Rows from block 5, named by matrix and row number. Each number is 128 + 24 x the weight over its row's rms, rounded and kept within 0 to 255. All counts start at 0. After the name is the row's rms in percent of the matrix's.
# convs2: project pointwise conv (model.blocks.5.convs.2.weight, 128x512x1x1), inputs 128-255
convs2.62 096 [140 142 152  56 136 107 121  91 139 109 153 156 112  85 113 154 130 133 120 164 110  81 115 120 119 109  93 154 116 159 134 123 124 126 158 118 152 141 124 139  88 126 125 105 108 126 141 114  74 133 150 119 103 134 130 122 122 124 157 116 122 100 116 140 148  77 159 135 127 103 178 119 122 147 124 128 149 121 169 148 105 100 117 108 109  89 113 113 133 146 156 117 156  81 120 110 137 136 113  65  95 140 112  89 132 105 105 185 130 130 134 109 118 127 130  80 157 156  73 136 122 100 122 149 135 146 134 109]
convs2.63 096 [106 151 126 126 138 154 126 111  87 117 135 110 133  97  83 132 127 140 137 105 102 121 109 139 112 137 110  87 133 105 150 113 139 112 185 132 147 138 126 144 142 107 108 132 130  85 113 143 139 126 134 136 121 112 129 161 119 130 134 102 149 130  65 130 140 121 139 142 133 164 171  72 132 144 152 138 133 128 137 105 135 158 151 147 136 140 169 146 125 145  73 115 114 122  93 116 141 130 173 151 135 103 108 121 138  96 135 128  90 135 135 112  77 108 132 148 177 127 111 111 140 122 106  98 135 150 107 123]
convs2.64 098 [140 101 119 140 132 114 122 151 114 110 117 122 135 162 120 139  99 144 145 118 108 145 156 122 151  92 137 127  69 141 141 124 133 138 119 119 119 118  93 177 123 109 127  81 174 126 141 141 139 140 134 130 145 124  94 120 143 120 123 112 147 138  94 127 141 163 122 139 149 130 113 106 141 121 166  36 135 142 129 165  82 109 113 148 125 125 113 108 143  89  80 146 136 178 157 115 149 208 136 162 138 123 133 112 101 132 107 115 155 125  90 170 136 111 122 142 120 146 145 114 128 170 136 136 120 126 133  94]
convs2.65 097 [139 132 159 144 185 126 145 149 109 143 136  77 137 135 144 119 160 144 112 111 128 108 115 119 135 133  85 104  96 135 139 142 126 128 107 148 155 121  93 109 110  87 127 147 156 120 117 130 154 131  99 139 136 115 103 104 133 143 121 117 120 136  81 140 103 156 129 121 145  94  98 101 120 116 173 155 180 110 129 137 145 185 138 162 135 127  91 121 131 106 136 120  97 117 153 161 160 115 132  78 123 137 170 125 119 126 125  98  82 162 110  95 130 144 138 135 134 149  83 131 140 160 126 112 141 119 117 103]
convs2.66 097 [123 147 136 155 113 118  84 147 147 126 116 134 100 145 111 131 140 141 130 125 164 136 170 147 123 134 133 123  92 137 103 127 146 110 164  94 154 142 104 139 126 104 136 123 136 131 116 113 136 151 113 122 138 138  51 128 104 107 104 107  96 127 108 126 137 171 174 151 106 145 117 160 121 115  98 107  69 116 111 171 169 116 129  96 163 148 155 120 125 121 160 132 153 115 111 120 123 126 153 127 143 159 122 126 113 134 125 107 144 119 152 103 124 124 129 107 140 118 115 135 111 159 141 132 137 145 111 132]
convs2.67 096 [ 85 117 123 149 150 121 164  69 122 185 124 125 143 160 100 128 155 145 162 169 127 120  86 130 163 118 149 120 110 173 144  94 115 146  65 146 146 138 101 123 130 123 136 167 157 143 129 122 131 131 158 114 110 137 157 151 154 108 172 152 112 144 117 125 148 117 115 113 154 119 147 109 104 138 182 169 152 140 100 121  93 105 133 111 158 152 178 117 101 137 136 102 157 119 110 182 127 175 200 137 141  95 100 129 126 133 158 107 168 148  86 107 128 131 136 168 121 137 117 101 171 138 119 170 126 117 129 108]
convs2.68 096 [106 120 128 121 145 129 106  83 115 168 111 189 127 153 152 103 119 101 105 125 138 149 123  89 132 137 164 107 136 132 135 154 113 126  91  94 108 130 123 159 125 140 163 153 140 144 113 162  97 130 173 128 121 139 148 116 103 124 168 153 144 145 186 109 106 108 132 124 139 162 149 169 121  94 120 104 110 132 163 161 128 153 122 108  73 105 149 154 127 133 124 113 102 130 169 109 123 146 188 116 117  78  76 122 128 120 139 153 168 160  54 150 130 160 104 112  78 127 143 105 121  98 164 149 149 113 121 129]
convs2.69 098 [ 78 136 126 123 143 128 150 115  93 155 133 153 118 112 151 127 123 146 126 124 112 129  85 123 111 105 171 168 126 140 121 137 112 143 117 149 158 150 122 132  89 143 109 116 202 139 107 159 168 146 124 136 133 130  67 161 150 121 112 146 163 179 134 131 175 131 107 134  96 173 127 121 118 134  96 119 102 118 130 116 131 149 139  89 170 108 136 141 134 108 123 144 123 137 177  99 189 125 147 190 131 140 126 106 189 132  98 119 131 138 174 143 153  83 135 104  85 128 130 105 129 121 128 117 144 110 123 169]
convs2.70 106 [136  89 149 153 129 122 133 152 129  58 106 117  66 144 117 148 129 140 103 154  77 108 114 149 173 159 139 130 118 162 117  75 137 115 104 119 130 103 147 151 170  95 145 130 128 116 131 145  75 125 121 151  99 140 107 153 147 107 135 115 120 139 133 119 157 161 134 118 123 124 136 129 118 106 105  92 102  99  77 125 150 142 116 102 113 108 154 119 136 111 131 126 105 133 131 123 108 151 137 106 127 138 145 128 129 116 134 107 197 129 110  98  97 129 122 115 106 123 109 129 154 149  91  91 127 112 139 102]
convs2.71 106 [153 106 133 113 133 133 136 127  87 125 132 149 137 137 139 147 123 126 167 139  88 122 146 124 128 126 137 131 190 115 141 145 118 129 107 142 130 112 138  79 136 127 117 144 104 118 133 117 122 126 117 141 141 122 136 162 197 128  97 127 106 120 153 143 131 151 108 134 155 136 102 109 129 119 124 123 137 129 156 126 105 105 126 101 109  93 160 123 120 151 164 114 122 140 115 142 105 111 148 152 124  81 158 121 109 128 119 189 150 102 178 166 112 133 110 109 127 102 128 142  98 138 167 145 118 154 130 143]
convs2.72 100 [120 109 107 147 139 142 120 116 139 139 138 125 142 125  88 151 121 141 132 114 156 175 196 152 130 124 119 118  96 129 117 119 130 149 138 119  99 135 139 119  97 132 123 110 120 128 129 161 106 125 142 108 124 127 150 135 107 107 114 140 100 111  74 155  98 168 195 152 152 162 116 137 118 186 114 124 184 115 160 113 171 169 144  96  88 180  87 162 154 141 108  94 115 104 161 123 129 168 160 113 121 143 139 130 140 140  98 181  67 158 122 102 132 123 128 120 149 130 113 152 134 161 136 117 132 157  82 185]
convs2.73 097 [130 141 122 108 160 136  93 110 134 132 116 185 135 104 161 130 101 110  88 130 112 133 145 135 153 128 146 147  97 157 146 124 154 141 146 146 145 126 151 140 119 136 155  74  97 127 150 122 115 109  92 172 112 133  99 128  84 141 126 134 123  91 187 140 130 125 133 107 143 116 155 114 157 142 100 156 124 143 122 138 129 120 155  88 107  91 133 125 143  70 149 129 109 150  93 129 106  99 172  84 123 108 140 147 118 133  91 184 108 153 161 119 133 128 128 119 118 134  94 131 146 121 136 116  98 163 121 124]
convs2.74 095 [128 127 130 121 136 129 106 110 154 146 107 128  92 119 118 110 102 145  83 145 149 133 124 126 106 138  97 123 186 116 122 131 134 105 120 132 139 127 135 130 116 142 138 122  92 144 120 183 160 124 151 139 139 154 137  95  86 139 153 125 144 140 122 126 126 187 119 132 137 123  78 118 134 130  70 164 140 130  99 146 139 119 146 112 105  99 170 125 118 127  45 136 123 122 123 149  90 104  74 156 134 176 149 155  84 108  81 183 135 111  80 142 120 161  99 129 104 126 163 145 142 113 126 119 166 171 139  99]
convs2.75 096 [119 169 146 138 132 132 113 115 131 191 106 128 140  97 123 137 156 133 114 135 125 166 113 121 130 150 142 142 121 149 131 116 114 136  96  72 129 138 121 136 149 137  97 153 128 105 118 125 163 122 159  92 110 128 123 127  98 134 148 154 118 205 108 138 140 174 138 141 172 105  76 127 127 103 140 126 132 131 165 173 119 118 137 100 163  89 123 106 128  96 193 114 164 102 126 133 116 110 167 114 156 136 133 195 132 117 145 112 180 125 249  99 124 179 148 117 143 139  74 115 123 114 162 139 131 164  95 114]
convs2.76 103 [131 159 156 118 148 131 140 181 140 181 147 168 168  73 125 110 147 118 118 161 136 124  95 123 190 119 134 104 116 167 124 117 138 146  91 143 159 124 138 126 175 126  97 139 129 116 110 126 113 117 140 154  73 113 104 134 138 108 108 117 108 121  56 113 141 116 153 138 139 129 155 164 118 124 136 126  77 125 158 116 138 119 127  72 166 122 171 134 114 114 163 143 140  98 130 122 167 129  95 154 132 122 126 120  75 144 131 100 114 139 163 149 154 147 117 119 125  88 124 108 135 143 111 111 121 144 113 130]
convs2.77 104 [155  86 137 126 108 113 154 140 116 202 147 116  86  97 119 186 154 132 118 141 124 124 118 118 114 127 129 115  86 124 136 153 109 101 158 134 142 125 120  96 136 130 140 186  90 129 124 108 114 130 117 129 128 124 160  94 152 145 128 137 107 160 125 138 142 129 143 151 146 135 134 130 137 155 118  98 146 125 194 149  89 154 118 192 179 119 124 128 142  94 166 118 148 165 120 120 140 171 167 173 132 184 129 149 133 149 124 132 156 137 134 161 139  95 139 113 109 132 129  93 163 133 131 120 109 121 114 104]
convs2.78 100 [103 124  96  90 148 133 131 123 151  65 126 123  99 110 106 111  70 144 151 106 130 143 152 137 124 144 170 124 133 116 138 144 109 108 118 107 127  65 139 133  98 117 116 148 123  98 161 133 124 132 115 138 125 122 182 149 113 144 153 110 150 115 164 139 135  76 146 114 152 135 124 104 155 152 152 152 129 125 135  97 142 113 115 133 146 155 157 145 138 138 127 137 123 124 139 126 108 113  61  83 142 115 115 143 114  96 102  97 161 134 125 158 108 110 123 114 109 113 124 123 115 123  94 155 145 161 168 138]
convs2.79 098 [121 132 133 121 126 143 165  89 138 156 138 173 151  84 164 107 139 131 114  93 141 135 120 138 162 135 111 153  59 150 124 154 120 134 152 141 154 115 131 153 157 134 144 156 154 129 150 107 136 124 129 119 139 129 153 171 128 122 143 163 140 143 193 130 129 117 150 118 142 112  92 149 134 148 126 152 123 125 153 175  87 119 130 121  89 142 175 132 164 178 164 122 139 107 120  95 123 111 151  91 124 176  92 114 137 125 141 143 206  98 171 151 118 139 144 133  98 117  78 142 126 135 172 123 121  89 150 132]
convs2.80 100 [172  79  90 135 137 134  95 146 101 156 164 125 181 126  97  89 149 161 112 102 109 114  95 100  84 113 135 143 184  54 120 118 137 115 143 123 138 118 106 155 128 149 130 147 123 120 125 146 150 147 162 142 137 133  70 108  58 145 153 125 126 143 127 130  99 136 136 136 131 115 153 131 123 172 100 110 155 138 101 126  96 125 131 169  72 127 130 110 120 148 100 124 126 111 112 127 141 131 138 116 122 150 110 162  93 148 143  96  84  89 104 121 134 130 113 160  78 127 130 118 136 137 175  79 160 145 120 156]
convs2.81 096 [120 152 142 153 122 112 122  92  98 134 125 130 152  53 118  99 145 140 127  67 118 142 140 136 186 138 117 145 116 173 106 131 126 160 117 112  96 134 155 117 116 115 129 162 157 138 118 147 126 122 133 131 108 134 147 164 112 117 156 150 146 159 115 125 147 192 100 115 157 112  95 138 128  85 141 137 131 132 105 177 186 109 119 113 125 160 111 105 139 180  80 149 153 134  94 111 107  84 118  92 137 127 132 111  91  97 123 152 141 153 180 150 124 175 117 119 110 109 161 146 105 126 140 167 118  91 116 129]
convs2.82 098 [133  93 102 126 104 147  97  98 105 128 129 132 166 153 200  95 124 129 114 113 133 152 129 122  87 145 143 129 114  91 126  94 129 120 110 126 115 127 112 151  78 104 120  98 130 136 156 112 107 119 152 127 105 150  77 153  70 129 135 147 147 149 156 135 138 147 164 124 126 117 147 142 110 122 142  91 100 146  81 111 184 118 135 113 163 128 124 119 110 120 137 120 119 156 139 144  98 134 148  86 130  83 139 135 147 142 114 171 130 100  60 135 126 121 128 150 142 145 161 122 115 123  90 140 124 154 151 136]
convs2.83 103 [141 168 123 102 129 119  98 143  90 150  98 169  89  69 137 144 137 153 155 124 146  70 141 128 123 122 132 122 163 140 138 151 146 142 139 130 128 141 126 176 109 111 103 105 120 164 130 123 124 145 146 117 112 144 120 133 145 124 131 148 147  90 128 118 128  89 157 120  91 150 168 131 135 137 139 123 135 131  47 128 109  89 140 133 119 138  53  85 123 145 170 154 129 104 117 118 124 143 141 105 130 119 139 143 104 149  79 144  94 109  88 133 112 122 104 135 133 138 169 187 136 156 131 148 120 121 112 171]
convs2.84 096 [113 111 134  91 132 120 182 101 118 124 124  77 150 135 130 151 139 125 106  88  94 115 134 118 106 112 136 121 116 107 139  76 130 142 140 134 132  90 142  95 137 130 147  76 106 112 126 158  98 136 136  98 126 135 139 142 155 129 146 137 122 120 150 122 161 166 126 101 102 129 183 182 103 142  77  94 137 133 118 113 144  91 125 130 145  95 124 128 127 108 105 131 131 135 157 127 191 121 133 131 143 150 111 100 130 158 128 104 124 127  94 129 130 106 148 157  98 125 171 140 123 178  80 143 111  62 131 155]
convs2.85 095 [134 149 131 122 152 109 115 146 115 154 115 144  78 117 121  69 144 120  97  98 105 109 106 159 117 123 115 152 140 124 126 130 104 143 171 133 128 129 156 139 144 135 131 130 141 134 108 158 133 116 118 119  90 136 158 117 131 122 170 120 158 160 118 123 108 111 158 151 134 112 121 158 116 148 137 142 145 146 135 134  71 121 152 175 135  69 128 142 126 163 175 132 150 140 119 154 108 138 132 112 151 163 157 127 146 145 133 152 168 128 119  67 136 129 144 113 115 147  79 162 114 117 107 128 123 132 133 155]
convs2.86 107 [140 152 144 131 136 137  97 117  85  68 142 139 156 170 129 153 107 102 113 128 163 131 137 121 113 145 153 111 163 151 108 135 121 138  70 152  89 119 113 140 110 134 119 131 125 135 123 125 156 114  92 131 138 158 145 132 103 113 121 135 100  96 134 138 114 127  85 154 107  95 126 145 130 165 141 125 158 134 118 156 154 136 117 154  99 154 121 103 111 112 166 139 141 108 140 151 152 151 116 145 142 115 122 142 147 132 164  72  94 102 180  99 122 109  97 121 110 136 141 125 119 137 189 160 139  66 139 119]
convs2.87 102 [147 195 109  92 135 144 140  87 115 124 144 145 106 105  96 129 132 131 129 116 121 144 122 137 164 138  94 106 192 165 112  96 134 116 117 136  92 146 153 108 140 119 134 113  98 153 106 111 118 130 155 123 121 144 107 129 141 111  91 126 143 126 113 129 105 106 146 140 146 149 169 150 133 134  99  88 121 126 146 131 132 141 144 110 130 151  99  95 143 100  95 115  91 125 140 115 163 140 123 149 122 123 144 128  96 101 133 143  95 145 114 156 121 177 141 146  97 128  68 106 113 148  72  78 114  92 109 165]
convs2.88 099 [145 122 116 126 117 134  82 144  89 118 130  91 162 176 127 172 145 111  98 147 147 125  85 127 150 132 128 120 136 105 131 146 113 116 150 117 139 132 120  90 149 127 163 153 120 123 141 121  86 118 114  92 110 136 132 150 125 131 117 112 126 111  96 125 110  97 125 127 138 136 148 153 159 161 136 117  99 116 127 114 125 106 124 115  90 112 122 146 113 117 101  84 168 119  68 131 103 146 113  94 124  66 116 129 127 137 135 127  96 163 167 135 117 137 121 166 114  96 161 152 152 146  91 110 110 105 113 130]
convs2.89 099 [147  66 105 131 121 113 118 151 120 151 129  77 129 120 137 143  96 143 140 121 107 129 107 149 140 125 114 155 140 155 118 159 127 121 119 122  75 106 105 127 107 111 110 124 128 175 121 175 115 100 115 119 115 127 110  92 138 132 138 108 147 154  78 116 137 159  79 157 126 122 114 131 141 135 120 109 158 103  75 112 134 137 140  95 149  90 160 136 132 141 103 142 133 113 152 149 112  96  60 110 136 144 157 125 162  99 148 156 197 106 186 133 145 144 158  82 133 111 155 137 156 107 168 124 131 174 112 116]
convs2.90 099 [142  94 149 169  73 133 103  91 127 129 156 151 134 162  97 122 137 150 148 130 107 137  93 106 109 159 147 112 189 104 140 133 137 108 125 148 120 132 143 110 124 161  90  84 129 130 135 128  92 138 147 106 156 112 161 144  93 143 137 115 130 112 108 130 146 138 124 119 141 127 158 127 140  87 123 183 107 133 117 104 129 160 117 109 120 114 118 122 129 114 144 140  88 121 131 133 132 114 115 138 118 154 140 143  98 116 116 167 131 152 115 177 142 140 115  91 120 121 161 105 119 133 181 107 106 118 156 113]
convs2.91 094 [143 130 148 129 163 127 141 149 129 164 130 113 141 140 125 112 138 136 156 123  91 131 178  82 112 134 107 146 142 127  98 108 104 113 121 135 135 108 127 112 122 118 169 138 116 114 130  94 121 123 124 146 128  94 139 112 190 140 138 144 117 100 106 115 108 167 152 113 139 103  97 123 121 122 131 173 139 148 112 153 133 171 139  83 143 143 150 136 121 158 151 118 120 124 137 163 120 135 119 157 112 180 127 123 157  91 138 159 110 134  70 151 127 148 127 155 135 118 139  85 120 148 109 111 103 158 120  87]
convs2.92 095 [155 171 116 140  86 128 116 149 108 172 124 114 121 174 136 124 129 125  93 129 111  95 152 133 148 119  86 154 131 145 121 110 152 160 116 132 117 133 132 133 107 131 140  48 139 137 161 156 150 123 132 121 134 135  96 114 123 144  98 120 132 179 127 143 145 150 128 148 124 115 133 112  94  91 138 111 141 119 137 137 113 185 118 132 127 117 111 125 127  79 125 111  78 150 155 129 182 100  51 121 140 149 126 107 135 128 181  67 145 122 131  84 102 151 116  81 163 113 110 133 142 123 104 133 139 118 132 133]
convs2.93 096 [108 132 112 105 151 142 101 140  68 117 121 113  97  98 132 122 118 158 146 140 126  86 157 125 126 100 136 100  72 121 133 140 150 113  99 133 132 131 175  92 112 137 114 146 164 141 151 131 120 128 140 122 116 100 150 133 118 119 150 138 175 174  98 123 152 151 166 156 131 138 120 100  95 132 110 152 122 126  75 138 198 130 126 166 132 141 156 140 117  93 125 127  76 163 172 109 171 149 111  82 131 133  76 104 122 151 121  99 129 114  86 125 113 134  86 134 141 165 150 165 144 106 113 186 113 152 133 122]
convs2.94 098 [138 158 150 149 131 122 134 133 128 137  92  95 122 103 123 121 123  97 132 158 148  99 122 162 157 154 160 170 104 110 105  99 139 141 141 118 127 122 138 109 128 168 111 143 113 134 109 171 175 120 182 145  95 123  86 117 143 140 129 129 108 129 144 137 145 166 176 120 143 145 180 152 137 112 150 152 141 142 163 106 152 153 143 184 144 172 124 118 119 159  75 127 163 141 125 149 171 141 131 142 156 132 102 162 137 101 131  92 119 123 184 112 124 136 122 133 131 138 140 149 114 140 118 136 107 163 153 138]
convs2.95 099 [139  97 100 141 124 151 120  91  95  88 119 145 105 120 131 170 158 121 126 118 145 119 176 123  92 131 107  93 117 102 104 122 118 132 128 155  86 104 124 149 107 143 100 130 152 167 107 156 160 106 126 150  94 148 129 148 128 117  53 114 136 135 142 150 137 132 106 120 130 104  86 118 136 137 127 138 128 104 115 124 138 129 113 186 137 147 107 155 127 144 155 126 121 127 130 132 158 129  99 140 122 145 132 141 135 102 139 131 150 102 122 154 117 156 124 147 156 148  95 118 139 125 121 167 145 140 134 128]
convs2.96 096 [163 130 148 161  82 107  97 162 153 140 128 114  64 147 127 126 102 148 108 113 194 136 121 136 131 144 155 113  76 132 124 127 137 128 109 112 107 143 117 134  85 140 109 103 132 127 104 155 162 118 145 145 134 121 106 119 125 162 148 128 160 106  90 122 127 126  92 104 162 144 151 126 133 147 151 103 150 133 103  84 132 139 124 100 160 101 121 108 121 113 115 123 134 125 137 119  81  88 135 145 113  83 149 147 109 163 142  89 134 171  78 151 144  98 133 102 170 111 147 125 131 140  80  67 106 148 126 168]
convs2.97 095 [111  84 157 107 114 124  81 109 146 132 121 113 113  99 137 136 153 134  94 148 124 155 130 155  98 118 139  98 112 109 130 169 142 123 133 141 126 130 120 142 141 132 127 130 111 145 111 137 129 128 156 112 139 145 172 154 100 108 131 128 143 154 161 124  69 106 137 115  92  92  90  93 129 113 109 104 101 101 132 128 184  97 141 129 141  95 157 123 129 178 162 123 108 130 123 147 186 115 172 116 131 109 161 121 128 101 124 176 139 163 160  96 133 107 155 158 126 164 140 139 152 122 149 116 147 110 142 113]
convs2.98 100 [138  98 131 134 126 146 103 111 142 125 133 111 172 153 130 176 133 108 159 158  90 122 184 136 164 114 121  83 136 153 126 117 121 149 102 165  93 136 146 117 104 121 146  85  96 133 174 133 146 135  98 136 107 141 117 133 115 111 111 128 112 138 141 141 114 167 143 123 168 132 117 127 124 152  77 133 152 105 140 170 124 111 169 114  78 116  81 126 143 163 178 116 102 125 101 121  98 160 136  90 137  74 131 107 141 113 142 137  91 109 183 116 159 113 134 134 146 143 130 103 131 147 118  93 102 127 118 109]
convs2.99 097 [118  84 161 125  98 136 138 166  91 112 125 101 129 115 124 144 148 121  94 180  96 128 106 117 113 116 125 133 132 111  93 139 120 119 177 181 129 130  87 117 128 117 107 178 158 140 155 144 139 134 148 117 115 117  81 120 211 113 110 137 128 103  69  95 142  96 159 142 120 129 185 114  98 138 157 144 164 135 100  98 143  85 115 107 131 111 130 114 129 153  90 148  93 105 113 111 133 193 107 151 131 118 114 142 115 135 139 120  52  93  60 125 115 106 152 107  92  88 114 136 105 139 123 150 138  93 110 119]
convs2.100 100 [130  72 130 131 156 149  91 128 124 115 130  98 155 157 159  85 137 121 181 124 147 144 176 124 124 108 175 168 127 160 127 106  90 120 119 134 154 128 128 150 109 119 100 153 143 140 146 140 124 140 141 108 131 123 124 115 155 145 134 130 148 113 136 139 120 129 140 168 108  93 114 108 131  99 127 152 125 140 119  90 132 126 102 104 159 196 124 134 136  86 123 108 137 117 141 117 154 130 103 124 134 171 140 111 119 143 113 130 133 131  49 142 132 133 106 131 157 132 111 151 127 125 125 114 107 138  96 123]
convs2.101 104 [141 126 137 159 134 108 100 156  99 198 137 135 203 163 125  69 107 113 125 114  97 127 181 150 164 115 141  91 108 163 129 155  92 124 160 162 143 126 107  75 111 150 166 144 116 141 107 130 113 141 139  80 176 137 114 117 172 149 123 127 154 109  73 125 126 115  84 105 107 133 123 166 138 127 104 171  93 153  84 120 157 149 121 129 166 138 107 122 132 109  88 137 147  86  72 102 139 117  87 121 133 118 138 137 208 121 153 135  60 129 134  99 123 108  98  93 163 130 159 143 149 148  81  73 147 156 115 161]
convs2.102 102 [108 125 158 109 100 127 111 145 188 156 120 103 122 130 119 122 153 101 128 140 154 130  90 114 121 137 141  93 170 115 131 147  94 166 139 142 181 132 108 129 163 110 109 164 120 135 155 117 143 157 123 119 106 120 106 126 151 123 136 130  99 169 151 132 127  50 121 112 122 154 121 138 135 111  83  49 156 116 130 129 122 130 140 164 173 134  90 116 138 162 132 118 110 136 114 123 106 145 136 134 151 114 169 114 125 143 123  54 116 130 126 109 121  93 112 110 119 156 138 121 117 133 111 187 123 151 125 137]
convs2.103 096 [160 171 141 169 144 141 180 125 118 142 160  66 159 132 144 135  92 132 133  66 144 157 120 109 114 105 192 176 119  98 182 106 107 173 177  96 140 114 147 118 107 137 107 151 152 113 121 110 101 108 111 108 164 126 124 161 144 138 164 137 101 149 140 115 106 126 167 161 133 132 114 155 131 127 115 112 109 101 153 162  87 144 133 106 126 162 192 119 121 104 157 143 127 159 139 157 144 105 136 137 136 139 138 122 131 121  94  89 186 115 157 131 130 129 151 123 146 108 159 115 130 122 126 138 141 164 130 105]
convs2.104 105 [134 137 156 113 147 118 127 160 152 103 146 102 157 197 138 114  99 145 105 147 133 113  63 119 145 131 133  96  76 114  89 150 160 123 170  90 140 113 122 141 115 148 141  86 177 131 137  95 118 114 150 133 141 136  99 104  69 113 149 106 114 156 179 145 116 163 133 107 148 148  97 104 121 165 112 157 131 128 195 113 153 148 119 122 159  80 181 143 130 144 159 134 138 127 174 114  99 144 151 104 147 143  89 165 138 163 144 100 103 143 114 138 123 160 127 123 104  92  97 143 114 124 132  95 132 139 150 130]
convs2.105 104 [135  92  99 141 165 127 138 141 130 157 135 138 159 183 108 133 144 137  99 143 165 123 110 126 121  94 135 103 135 108 140 137 143  97 137 133 112 139 141 164  99 117  94 133 144 155 153 122 171 114  79 128  91 137  90 125 133 131 121 160 144 108 145 108 139  97 166 131 123 113 130 190 129 144 109 146 120 142 115 111 126 150 125  84 146 152 127 118 142 149 128 120 124 125 115 165 145 120 137 174 143 179 125 142 145 125 135  70 109 160 129 110 139 100 125 134 163 138 185 137 132 130 165 136 115 147 147 124]
convs2.106 104 [128  75 113 131 137 107 156 144  99 166 129 132 179 149 149 129 123 127 135 203 116 162 146 148 130 107 120  62  60 117 129 123 115 112 124 121 107 134 110 137 150 133  92 136 152 125 112 136  83 142  87 158 138 138 105 100 189 107  81 126  94 105 153 152  67 106 179 114 107 159 111  83 142 140 163 139 161 108 148 139 142 132 118 111 136 160 113 161 119 193 189 137 100 121 133 169 159  84 156 130 135  98 136 112 121 133 129 118 121 116 146  90 130 139 125 168 151 129 112 141 135 131 169 170 135 120 131 110]
convs2.107 107 [141 134 126 137 139 137 119 119 109  85 108 114 121 158 124  98 118 154 119 124 151 128 168 112 171 121  56  91  35 160 130 164 153 135 138 120 127 135 164 105 112 100 127 163 100 106 107  97 122 132 133 122 160 146  98 125  88 140 118 115 142  95 175 105 106 146 125 110 128 110 139 133 133 140 152 151 141 116 132 119 130 145 111 114 131 136 112 137 120 154 175 112  69 112 131 140  86 136  99  91 118 151 139 120 173 142 131 115 134 118 126 108 116 130 149 135  59 108 107 186 112 123 112 168 133 120 145 120]
convs2.108 100 [113 133 130 129 102 127 102 133 114 177 104 132 160 105  94 103 104 133 181  86 109 182 186 125 110 132 117 164 102 125 107 140 137 142 131 150 181 124 146 137 113 106 124 127 121 114 119  83 127 148  75 132 153 147 136 114  88 129 132 134 114 119  83 105 106 135 166 125 129 114 142 169 133 108 146 123 136 102 105 137  98 129 132 133 131 112 163 127 145  81 131 116 162 117 115 131 135 132 106 131 120 111 117 134 165 106 120 168 161 107  95 104 116 110 120  85 113 130 133 119 144 124 127 112 113 131 117 124]
convs2.109 100 [112  80 135 143 128 119 160 104 124 160  97 109 141 140 141 125 150 129 126 165 184 108 116 112 119 145 181 110 160 148 126 120 115 118 137 107 176 148 127 143 110 139 134  82 176  81 140 110  98 141 133 117 157 141 103  84 198 112 123 130 103 125 184 122  81 102 209 122 122 157 112  99 110 115 156 137 156 109 129 110  77 134 110 155 144 178 110  67 120 127 150 162 102 105  90 138 125 105 168 157 120 102 114 131  94 122 137 151  81 121 105 109 131 162 133 160 177 135 123 112 142 144 118 140 142 173 139 138]
convs2.110 101 [109 115  82 147 125 123 138 113 115  87 117 106 102 155 144 131 102 152  96 166  81 129 102 104 129 144 116 137 175  96 139 114 130 141 122 122  74 140 144  80 114 114 124 124 159 148 143 132 103 135 166  89 156 146  96 163 161 165 151 129 163 129 126 125 108 161  86 110 148 122 139 124 124  97 110 129 152 114 142 108  98 142 121 165 148  85 145 112 125  90 122 122 129 134 119 130 106 110 151 107 120 129 111 124 173 108 132 101 155 142 114 136 131 139 122 132 106 138 135 158 135 136 139  94 144 111 126 121]
convs2.111 094 [125 148 127 102 130 120  90 120 123 133  97 179 135 181 138 113 139 114 126 128 154 181 124 134 108 116 138 129 112 111 118 108 121 139  94  93 125 133 120 125 156 108 148 169 131 122 151 150  92 115  85 142 100 130 170 159 131 131 158  99 126 144 164 114  90 129 170  92 124 150  68 106 109 125 121 129 148 130  83 135 104 132 140 115 129 113 177 117 131 120  96 119 139 146 129 130 126  93 107 128 136 131 146 125 160 122 150 145 113 130  95 110 137 132 120 171  79 166 125  99 130 139 120 109 137 114 139  92]
convs2.112 100 [156 111 121 117 148 136 147 147 128 141 112 135 141 127 132 155 122 127 125 119 112 120 144 153 144 112 113 141 109 110 115 119 150 145 146 139 117 152 141 166 133 131 119 117 168 108 112 110 106 130  72 167 106 136 157 138 146 118 106 110 158 161 139 145  92 145 101 136 128 155  68 122 133 145  99 158 141 129 123 124 114 153 126 149 122 173 122 116 115 131 108 117 122 111 149 106 167 128  63 120 128 170 127 141 156 139  97 154 124 118 116 125 125 105 102  86 144 124 113 129 149 138 132  61 146 148 113 147]
convs2.113 104 [110 110 136 111 145 137  94 103 131 129 122 131  72  91 106 124 107 151 143 143  79  87 152 133 116 118 142 146 140  97 132 107 140 108 173 107 155 138 111 102 154 125 100 103  80 148 155 143 109 139 114 133 113 127 142 110  79 130 156 134 124 116  76 121 104 132 136 142 143 166  97 107 114 136 104 129 126  88  87 131 127 119 140 118  98 129 108 160 145 144  99 121 109 147 159  97 109 117 176 129 132  92 131 113 111 117  90 144 125 131 138 121 145  93 145 117 130 107 132 111 109 116  87 133 112 151 152 154]
convs2.114 104 [131 106 112 129 112 129 158 101 129 128 113  96 130 145 133 183 161 138 155 147 135 163 111  99 117 148 158 160 177 102 148 100 142 145  92 112 144 133 106 140  70 120 124 134 128 123 118 114  52 135 173 129 146 101 129 125 122 156 138 145 110 129 147 125 119 117 125 115 158 107 141 128 115 161 140 158 160 123 144 130 105  85 126 120 106 162 101 117 120 142 169 145 130 126 106 125 140 151 147 161 130  97 121 117 104 119 161 116 110 129 115 142 139 143 129 176 161 152 112  97 109 137 149 157 113  95 123 145]
convs2.115 102 [133 153 137 167 145 128 141 104 124 139 115 131 174  90 168 107 163  99  77 128 144  97  67 123 144 173 118  96 122 130 128 105 122 112 142 170 116 157 128  97 147 121 145 109 139 120 121 142 149 123 111 112 125 154 137 110  89 105 132 139 174 117 161 139 135 109 128 133 103 146 137 153 124 155 150 154 119 129  89 149  99 100 138 101 109 178 137 130 118 160 130 123 132 143 124 139  62 139 161  75 133 135  73 134 100 103 121 102 142 107 108 108 132 113 134 168 161 156 184 130 128 135 129 140 117 109 150 137]
convs2.116 102 [140 147 138 106  96 119 129 128 153 150 158  90 112 122 131 129 104 140 143 144 119 110 137 152 129 138 105  86 149 150 119 145 146 117 152 122 129 121 118 162 133 149 138 142 129 147 135 130 171 114 123 115 158 127 124 132 214 107 150 159 135 123 122 129 132  72 157 126 101 139 134 159 139 129  84 139 104 140 142 135 151 137 139 163 117 130 134 121 122 155 193 121 129 153 123 121 133  96 126 121 131 106 140  95 119 131 121 163 123 143 205  94 135 133 132 166  77 132 130 157 125 128 155 115 108 130 105 125]